From a checkpoint of a small image VQ-VAE.
Model: 2.87M parameters, 32-pixel images, encoder norm batchnorm, encoder depths [3, 4, 6, 3].
Training: muon at rate 0.0051, 3800 steps.
Data: 122500 training examples, 7.9 epochs.
Rows from block 0 of the decoder of a small image VQ-VAE, named by matrix and row number. Each number is 50 + 15 x the weight over its row's rms, rounded and kept within 0 to 99. All counts start at 0.
Before each channel's rows are labels from the 100 images, of 14848, where the channel reaches its highest value: "responds to" is what is common among them. Only what is clearly more common there than usual is listed. The data: made-up road signs on poles. In brackets: how many of the 100.
# conv: 3x3 conv (decoder.mid.0.conv.weight, 128x128x3x3, each kernel summed), inputs 0-127

responds to: red face (26)
conv.28:22 52 50 56 60 67 51 32 30 55 58 54 31 43 52 54 26 63 54 34 57 16 51 35 31 56 38 51 52 55 32 36 51 54 55 65 41 61 73 67 26 43 28 63 41 48 43 59 42 55 51 44 58 60 51 60 42 36 47 44 46 60 20 79 20 34 50 54 50 48 59 67 31 49 34 38 50 76 64 60 70 54 69 37 57 55 28 49 46 61 60 28 51 68 69 67 53 41 46 78 32 34 60 40 41 49 47 56 05 92 47 39 69 33 30 30 33 44 07 59 35 37 56 72 53 25 58 53

responds to: green face (32)
conv.60:28 20 44 55 60 52 76 32 43 51 44 73 81 43 36 51 70 44 78 43 64 52 28 40 36 68 68 56 61 46 28 53 63 90 55 34 70 48 48 61 41 53 76 64 56 42 73 41 45 65 45 49 57 50 63 55 52 50 52 63 38 53 58 48 57 61 51 61 72 41 41 46 59 13 56 33 49 62 28 15 50 35 63 33 75 35 63 44 58 65 61 53 38 46 21 58 21 12 24 57 36 51 62 38 39 62 55 41 29 38 29 48 45 54 62 53 61 66 54 64 39 35 22 31 74 62 51 50

responds to: green rim (27)
conv.10:33 53 58 30 44 47 44 57 26 40 49 53 27 31 93 58 21 79 53 49 51 20 51 72 29 49 39 74 47 47 58 54 43 28 44 52 34 54 53 63 55 53 50 34 33 38 65 81 56 20 31 53 57 68 78 52 71 39 59 57 39 51 67 61 54 46 50 61 41 40 64 59 25 34 56 30 41 21 60 68 52 44 46 59 30 65 46 69 46 63 50 42 46 37 61 64 59 28 54 30 57 53 14 48 44 64 59 60 48 82 66 25 50 37 19 26 53 30 32 58 52 32 71 39 49 45 65 51

responds to: green face (25); purple rim (25)
conv.26:42 60 38 69 32 49 54 19 22 48 55 45 56 17 40 66 54 65 34 43 45 42 60 34 53 50 26 96 75 77 17 30 49 73 43 66 53 56 68 64 53 39 38 52 77 45 24 32 30 65 44 47 50 70 58 64 63 48 43 68 62 49 37 49 53 29 50 62 52 40 60 52 55 48 50 28 30 58 49 53 66 75 43 58 50 55 40 36 45 33 75 64 76 52 52 73 59 29 37 73 68 52 62 44 39 67 28 49 12 57 49 24 27 53 44 44 32 32 41 37 58 37 40 55 59 36 54 49

responds to: yellow rim (33); red face (28)
conv.110:32 33 37 50 69 80 25 54 44 45 68 71 42 46 67 46 41 32 52 53 65 29 48 41 55 59 65 62 42 55 55 34 17 44 73 53 42 69 87 69 35 49 62 61 31 50 45 61 49 34 45 44 58 38 22 40 45 52 20 84 71 34 51 52 40 61 43 53 49 67 59 72 51 30 42 44 40 59 52 20 72 65 71 33 49 23 69 52 53 42 80 33 46 72 86 58 66 56 68 57 46 36 44 54 46 59 57 38 37 62 49 68 55 64 50 33 14 62 35 38 33 59 59 38 53 63 57 68

responds to: circle sign (42)
conv.62:50 47 59 43 57 56 60 74 53 47 61 31 48 52 22 33 81 59 59 63 54 64 46 28 53 43 46 53 62 34 74 50 67 46 59 48 55 44 37 42 66 27 69 26 79 26 39 31 48 57 51 43 37 52 44 61 50 66 69 33 28 38 67 44 53 26 69 40 49 35 43 49 53 47 56 86 49 26 39 31 45 28 41 74 49 29 65 45 59 44 48 56 39 46 43 30 53 37 53 42 54 56 59 58 49 36 27 58 32 20 25 37 39 71 99 54 81 63 53 72 63 76 31 74 43 40 50 63

responds to: orange face (32); yellow face (27)
conv.105:28 25 51 80 25 41 59 70 50 50 52 55 43 42 75 71 40 52 35 48 69 35 49 59 37 62 47 63 48 73 50 67 77 68 45 53 50 58 21 36 33 89 39 40 49 29 47 49 41 36 53 47 46 37 49 34 63 74 57 53 49 46 45 48 71 61 64 40 48 75 68 38 40 70 54 53 20 69 54 70 76 29 67 75 67 61 58 75 32 48 39 49 57 63 78 58 48 70 34 38 49 70 67 23 48 79 61 75 61 46 63 55 61 38 43 48 27 50 45 42 57 61 77 47 62 32 26 52

responds to: red face (30)
conv.34:56 47 40 85 59 39 69 60 68 38 58 41 54 55 45 53 44 37 29 22 73 36 46 40 57 64 56 50 61 56 59 69 32 58 55 35 27 43 54 49 50 32 50 56 49 40 52 76 55 34 51 38 29 13 37 66 54 49 30 45 31 27 30 31 58 49 49 55 75 43 74 59 30 39 52 71 29 66 41 60 64 52 34 70 29 37 58 71 44 52 46 76 72 59 62 54 23 65 58 40 52 45 63 99 50 75 63 42 66 60 43 55 45 46 43 44 60 57 75 65 49 70 88 25 48 47 53 57

responds to: square sign (57); yellow face (32)
conv.82:49 59 52 29 60 44 48 57 60 41 56 53 90 43 32 69 34 51 51 54 55 46 39 75 50 45 38 57 63 71 80 64 44 41 60 67 29 20 36 55 71 62 86 59 44 46 86 73 41 34 64 32 38 58 51 47 67 60 46 46 72 39 58 61 60 55 62 59 86 55 57 61 62 50 63 83 70 34 42 73 44 51 49 56 61 29 44 54 47 62 45 43 54 33 41 56 64 58 40 40 60 45 53 99 55 51 43 60 55 46 22 60 77 57 64 44 83 37 47 75 38 73 36 64 32 60 54 50

responds to: green face (39)
conv.3:42 29 41 53 42 46 53 29 55 33 72 76 77 58 30 50 57 35 75 54 55 62 55 40 62 71 18 90 64 47 36 60 58 73 69 41 76 55 50 61 49 46 73 80 30 57 65 67 30 82 61 44 17 28 71 66 47 48 19 51 61 40 53 41 55 56 32 67 45 19 51 40 69 30 64 44 48 57 34 37 65 69 46 37 68 29 56 60 46 51 69 71 43 37 56 51 51 39 33 40 48 67 65 56 39 52 25 53 40 57 58 54 53 70 41 60 42 65 80 63 30 54 49 46 65 58 56 40

responds to: pentagon sign (41)
conv.87:51 28 52 39 45 52 56 45 49 37 54 31 51 53 41 56 34 73 51 50 71 19 46 59 47 71 64 66 40 42 46 40 70 71 51 72 54 56 57 67 48 49 28 58 34 64 78 55 37 78 44 54 38 43 45 79 48 42 40 38 75 66 60 59 32 47 25 76 35 44 67 45 66 49 51 22 75 16 51 87 36 58 42 27 66 57 35 35 70 12 42 56 23 58 71 31 74 46 58 57 45 42 51 35 37 34 41 25 24 52 39 44 50 51 53 55 50 41 53 56 41 40 44 55 36 43 91 61

responds to: red rim (32)
conv.36:62 34 56 54 88 49 41 48 20 43 76 33 53 55 43 39 39 67 40 42 70 22 43 45 52 55 48 38 62 35 46 37 46 18 52 55 36 66 72 58 32 52 51 40 36 37 35 53 48 62 54 34 76 52 41 58 60 55 72 33 55 56 54 77 37 36 30 51 58 51 63 76 51 36 69 71 62 71 63 61 48 62 63 84 59 53 50 64 64 54 27 44 27 29 45 45 45 46 64 59 51 29 76 50 38 40 22 45 33 68 50 31 28 57 55 50 62 53 75 59 58 59 69 71 53 41 99 54

responds to: green rim (31)
conv.29:49 64 54 53 62 58 39 49 16 67 72 75 54 38 47 47 52 57 71 62 51 31 38 37 41 48 29 72 71 58 35 78 30 48 50 50 54 59 66 81 52 34 63 68 44 34 66 67 28 53 44 46 34 58 63 43 70 52 46 47 58 42 34 72 51 25 49 54 55 52 62 60 42 00 72 46 42 66 39 47 76 64 68 86 66 30 58 56 49 51 67 47 39 31 39 68 67 40 25 53 53 58 50 67 42 69 23 65 24 69 53 28 43 51 36 31 24 52 54 40 41 49 53 71 63 40 61 59

responds to: red rim (25)
conv.127:53 42 46 55 52 55 68 26 61 71 50 46 66 55 85 76 39 75 63 84 61 32 25 48 35 55 70 30 41 54 79 46 57 62 38 21 62 54 59 81 48 40 36 61 62 60 81 66 39 32 32 52 48 54 45 42 71 37 70 47 41 76 51 66 66 60 54 48 59 50 32 67 44 47 56 61 56 66 33 57 33 83 25 46 71 44 58 47 51 43 28 49 25 46 48 29 50 56 84 22 41 41 41 27 30 57 41 40 31 47 39 60 41 62 66 56 55 32 54 65 52 45 64 66 26 60 57 64

responds to: orange rim (30)
conv.75:65 88 35 60 62 54 49 09 46 56 84 51 75 50 46 66 28 55 31 44 44 36 46 48 39 57 74 52 90 62 68 39 46 46 66 69 57 42 60 75 77 36 65 68 42 39 75 57 47 45 68 45 46 40 31 60 45 45 35 53 74 49 54 42 36 52 49 70 71 35 46 60 53 66 51 77 54 70 38 49 20 76 19 48 55 14 40 59 51 44 41 56 45 47 35 39 53 58 63 30 38 53 53 80 31 28 22 44 54 63 34 53 47 69 32 49 55 46 41 61 41 50 61 66 43 57 62 42

responds to: orange face (27); orange rim (26)
conv.12:48 26 24 60 61 53 38 35 42 48 83 43 56 29 44 51 45 47 14 64 66 18 38 25 67 69 73 37 71 65 52 44 50 44 44 46 46 50 73 55 51 56 54 42 44 49 42 58 54 45 51 28 68 60 11 40 67 73 62 51 57 53 56 62 35 23 46 47 69 47 64 85 42 78 50 52 54 59 62 58 26 57 41 55 46 48 66 52 77 65 40 20 40 52 54 58 47 30 70 44 42 28 65 37 40 60 57 26 35 58 26 52 34 51 85 55 81 47 58 52 39 49 50 30 55 80 60 70

responds to: orange face (32); teal rim (27)
conv.2:71 44 50 62 57 64 51 30 13 55 61 37 87 58 52 43 33 59 49 62 31 58 52 58 41 58 41 67 80 21 50 56 32 21 51 19 54 24 65 73 52 42 84 54 68 45 70 76 54 49 33 64 42 45 79 54 61 45 57 43 55 57 56 66 51 46 36 65 42 43 48 59 58 34 59 59 53 68 61 50 54 66 36 52 40 49 44 42 43 71 48 48 31 30 09 62 41 29 76 42 51 57 46 63 35 32 24 57 64 71 57 52 24 68 46 45 32 62 79 53 61 30 50 77 41 64 63 51

responds to: orange face (49); yellow face (45)
conv.86:61 35 52 51 57 27 71 57 62 50 54 65 62 68 13 56 39 36 68 40 64 26 50 53 55 74 51 51 64 50 62 60 52 57 72 60 36 66 67 66 50 47 73 70 57 70 56 40 44 66 55 42 24 49 40 67 43 27 54 36 54 45 35 45 19 40 27 59 62 51 29 62 95 39 60 72 69 30 48 47 64 60 56 34 52 13 47 37 33 55 55 36 30 49 40 33 33 56 56 68 28 52 59 63 59 38 59 47 25 46 31 69 70 51 71 74 57 61 53 79 40 69 21 37 38 61 59 60

responds to: white face (35)
conv.9:51 69 50 58 62 75 57 59 55 29 65 32 40 45 60 63 63 54 49 61 91 35 41 70 53 44 53 84 52 25 18 44 42 45 47 75 45 42 36 32 45 34 45 56 64 42 75 67 70 64 57 56 46 35 47 62 54 48 47 41 59 60 61 65 42 27 50 75 27 39 59 25 63 33 51 65 59 11 41 34 42 55 26 67 59 37 31 36 68 64 72 38 68 63 59 24 50 69 82 50 34 56 32 46 41 55 64 39 33 33 47 37 71 49 91 55 46 52 29 61 50 59 50 73 56 56 45 55

responds to: yellow rim (25)
conv.80:46 41 40 85 45 55 65 25 30 79 65 67 62 39 70 82 55 69 70 36 76 45 34 21 54 46 52 39 25 53 27 49 68 86 45 43 60 65 59 58 40 50 04 68 47 53 62 47 19 54 45 55 55 45 73 65 62 26 41 55 40 77 46 67 58 55 39 53 50 68 59 79 31 49 63 24 60 65 38 54 49 65 53 78 70 45 60 35 58 53 51 56 57 50 51 43 51 53 48 78 36 53 61 27 62 62 34 64 25 34 36 54 40 65 53 58 58 51 57 59 54 54 27 59 60 39 61 45

responds to: white face (31)
conv.44:47 38 31 55 79 84 45 55 66 40 44 50 69 23 67 41 52 36 38 64 91 44 51 66 67 41 70 63 43 40 42 47 42 50 61 64 50 67 44 21 45 37 30 49 57 31 43 63 30 45 18 46 48 28 72 53 42 40 45 64 48 50 45 55 33 42 62 59 64 56 41 51 78 57 55 63 43 27 32 35 40 68 55 58 60 43 64 60 48 74 43 27 57 40 72 63 69 92 72 32 58 61 62 60 58 53 90 43 68 36 56 52 63 58 47 56 52 42 53 53 28 78 75 65 46 48 45 19

responds to: square sign (41); red rim (25)
conv.113:50 43 44 60 60 49 65 51 33 37 73 37 59 14 47 40 21 66 51 54 73 08 54 64 29 72 86 88 73 60 50 41 50 49 45 60 37 73 69 62 65 43 78 43 66 38 57 19 51 63 28 54 52 64 41 56 62 53 63 61 71 49 75 64 38 58 43 35 53 39 49 52 58 29 30 53 61 52 65 57 60 57 55 59 80 31 62 45 32 38 36 44 05 58 51 61 69 28 47 52 48 41 51 32 48 41 52 53 14 54 31 29 42 55 67 48 48 57 56 65 41 43 59 50 44 59 50 62